Weights of a small model that predicts escape time at each pixel: decoder norm batchnorm, batches of 128.
Rows from block 9 of the encoder of a small model that predicts escape time at each pixel, named by matrix and row number. Rows with one number belong to one neuron. Each number is 50 + 12 x the weight over its row's rms, rounded and kept within 0 to 99. All counts start at 0.
Before each neuron's rows are labels from the 100 images, of 14976, where the neuron reaches its highest value: "patch colour" is the nearest of a few named colours to the mean colour under the peak. Only what is clearly more common there than usual is listed. The data: views of escape-time and Newton fractals. In brackets: how many of the 100, against the usual share in percent.
# fc1: MLP up (encoder.blocks.9.mlp.fc1.weight, 384x192), inputs 0-95
# fc2: MLP down (encoder.blocks.9.mlp.fc2.weight, 192x384, transposed), outputs 0-95

patch colour: pink (25 vs 8.1)
fc1.352:39 52 65 47 51 58 42 42 56 55 47 64 68 49 73 48 54 47 61 66 75 34 57 41 36 52 57 67 50 42 43 38 46 42 29 61 75 49 49 63 51 62 37 33 53 44 46 49 35 47 53 54 46 48 48 77 48 65 31 56 49 65 68 47 63 45 52 73 49 50 65 62 36 52 56 43 57 50 47 53 29 70 68 39 61 74 52 50 62 62 54 47 43 51 47 39
fc2.352:44 38 47 52 44 48 45 51 43 41 34 52 27 49 46 74 38 63 39 31 31 75 54 32 55 51 23 34 51 62 56 50 49 48 55 46 18 57 57 46 46 28 68 82 57 57 46 33 57 55 26 55 49 51 64 50 41 53 34 38 50 37 41 46 55 54 59 17 42 56 36 62 71 52 50 55 30 46 52 41 43 34 61 61 50 40 67 32 53 55 48 53 58 47 36 64

patch colour: grey (37 vs 16.4)
fc1.289:75 46 53 63 65 45 38 39 55 65 31 51 69 50 49 35 43 48 50 30 65 41 50 45 57 63 57 46 38 29 61 40 39 60 66 55 56 20 64 49 55 56 46 42 40 63 42 58 45 63 35 52 71 60 44 41 50 77 74 57 47 74 64 41 53 55 60 43 83 48 63 26 52 38 61 38 56 67 63 42 74 49 47 62 33 68 51 43 56 46 68 47 60 48 36 42
fc2.289:44 53 46 47 64 53 60 51 61 66 52 34 63 49 56 47 80 59 58 72 61 23 38 59 28 71 53 51 62 40 33 41 48 18 36 65 66 77 47 68 47 43 45 38 42 50 53 54 31 38 45 47 44 33 53 42 46 61 60 64 48 51 48 45 53 30 52 63 59 52 53 65 58 64 46 47 43 48 48 59 29 68 69 38 52 37 60 55 47 55 52 79 54 52 61 40

patch colour: black (59 vs 26.2)
fc1.111:43 50 30 59 57 54 54 39 57 71 47 43 64 47 69 33 54 52 54 58 94 49 36 51 41 40 41 65 35 36 47 41 43 41 40 52 71 61 50 51 53 73 40 41 49 43 52 46 34 48 67 48 45 58 41 44 51 44 38 57 54 67 78 43 60 39 66 63 65 44 72 41 30 70 58 50 45 32 48 41 46 64 40 50 59 56 57 81 53 57 66 37 63 52 41 47
fc2.111:30 39 38 57 42 51 55 53 45 46 58 46 30 55 56 42 42 56 42 33 35 63 45 45 52 50 37 58 78 49 24 46 59 54 75 53 31 56 50 52 52 49 67 54 46 47 68 57 51 55 46 28 30 68 53 51 36 53 50 67 40 37 50 43 40 45 56 36 44 45 48 54 57 54 37 43 32 26 64 59 45 28 39 62 40 56 50 39 46 51 49 95 69 55 60 59

patch colour: pink (36 vs 8.1)
fc1.203:58 51 41 57 50 62 67 25 48 68 51 35 44 37 66 56 45 60 38 57 57 57 51 35 49 66 46 30 43 39 43 18 60 31 50 57 48 55 33 49 47 63 39 69 30 45 35 43 46 48 49 57 33 39 35 47 10 56 43 28 42 32 63 26 40 36 44 49 49 47 48 53 49 39 44 66 62 51 67 45 49 69 64 43 55 65 38 56 52 38 47 21 49 51 55 48
fc2.203:33 48 44 54 31 38 31 46 44 28 51 49 72 59 62 42 55 55 49 66 50 50 48 53 59 49 39 54 99 48 58 59 41 48 61 36 31 50 37 48 44 60 57 49 48 68 50 40 52 53 45 52 53 54 54 54 61 63 54 58 48 50 51 57 51 54 53 58 53 55 53 43 54 33 55 54 46 56 44 56 35 34 39 46 46 40 59 50 52 49 50 99 61 50 46 46

patch colour: black (72 vs 26.2)
fc1.330:59 27 47 65 67 61 38 42 51 62 37 54 46 56 70 32 65 51 35 53 82 61 24 63 44 61 38 63 47 29 47 38 41 35 47 48 51 63 27 45 54 64 43 41 64 52 51 38 40 46 60 47 63 47 46 35 32 69 42 56 57 57 61 45 59 55 65 64 54 46 56 52 32 49 49 37 52 43 59 42 43 36 58 51 59 64 45 77 43 62 65 36 65 42 47 33
fc2.330:42 48 21 52 56 49 58 56 36 47 58 32 37 47 58 39 51 58 41 53 23 72 44 56 33 43 34 64 78 47 38 45 42 29 57 52 44 75 45 41 41 45 68 72 45 50 46 51 43 50 40 54 43 51 51 29 66 45 54 61 54 57 55 35 51 48 51 50 50 40 45 41 52 47 42 52 32 38 59 63 50 49 62 44 42 58 56 65 40 53 47 98 67 46 65 50

patch colour: grey (37 vs 16.4)
fc1.290:64 42 60 41 62 55 46 51 68 58 41 54 50 58 47 41 32 43 60 55 70 57 38 38 67 40 57 47 36 40 57 50 40 63 59 38 51 25 56 55 53 49 41 45 58 38 25 47 39 41 41 53 62 47 59 58 46 63 41 44 54 49 74 61 60 69 42 48 56 41 66 55 39 30 67 68 74 54 45 35 50 61 43 54 43 70 45 53 53 50 70 41 41 44 20 42
fc2.290:47 34 45 46 41 61 29 42 66 45 51 40 38 37 67 69 62 51 60 51 43 56 49 26 41 61 34 50 71 48 40 38 54 33 53 46 30 60 40 61 54 46 41 48 65 56 34 52 40 32 41 51 59 40 67 47 45 55 37 48 37 42 66 48 63 53 53 58 41 35 60 72 64 58 42 66 31 35 58 57 15 43 69 43 50 31 61 40 40 54 48 80 52 64 31 35

patch colour: pink (33 vs 8.1)
fc1.187:47 43 63 57 50 58 37 44 57 61 44 62 82 43 62 51 39 42 56 44 71 30 58 51 43 52 49 64 34 34 37 40 52 41 42 68 70 33 59 58 55 57 39 42 40 37 46 53 50 65 56 58 60 58 44 56 58 69 41 57 53 55 68 53 62 35 59 71 49 47 60 53 40 48 48 36 39 44 54 49 42 66 80 37 51 69 53 48 62 39 43 36 47 46 54 36
fc2.187:61 36 56 62 64 60 45 40 51 60 42 45 28 48 45 67 34 64 48 36 51 69 31 49 63 49 47 36 52 57 70 45 32 65 56 35 32 62 47 35 63 40 52 68 52 81 48 41 54 51 40 31 50 47 69 34 46 58 28 48 58 56 33 58 40 58 72 45 49 45 51 66 51 44 46 70 57 28 48 36 48 26 30 56 56 40 49 53 47 61 66 66 66 41 23 58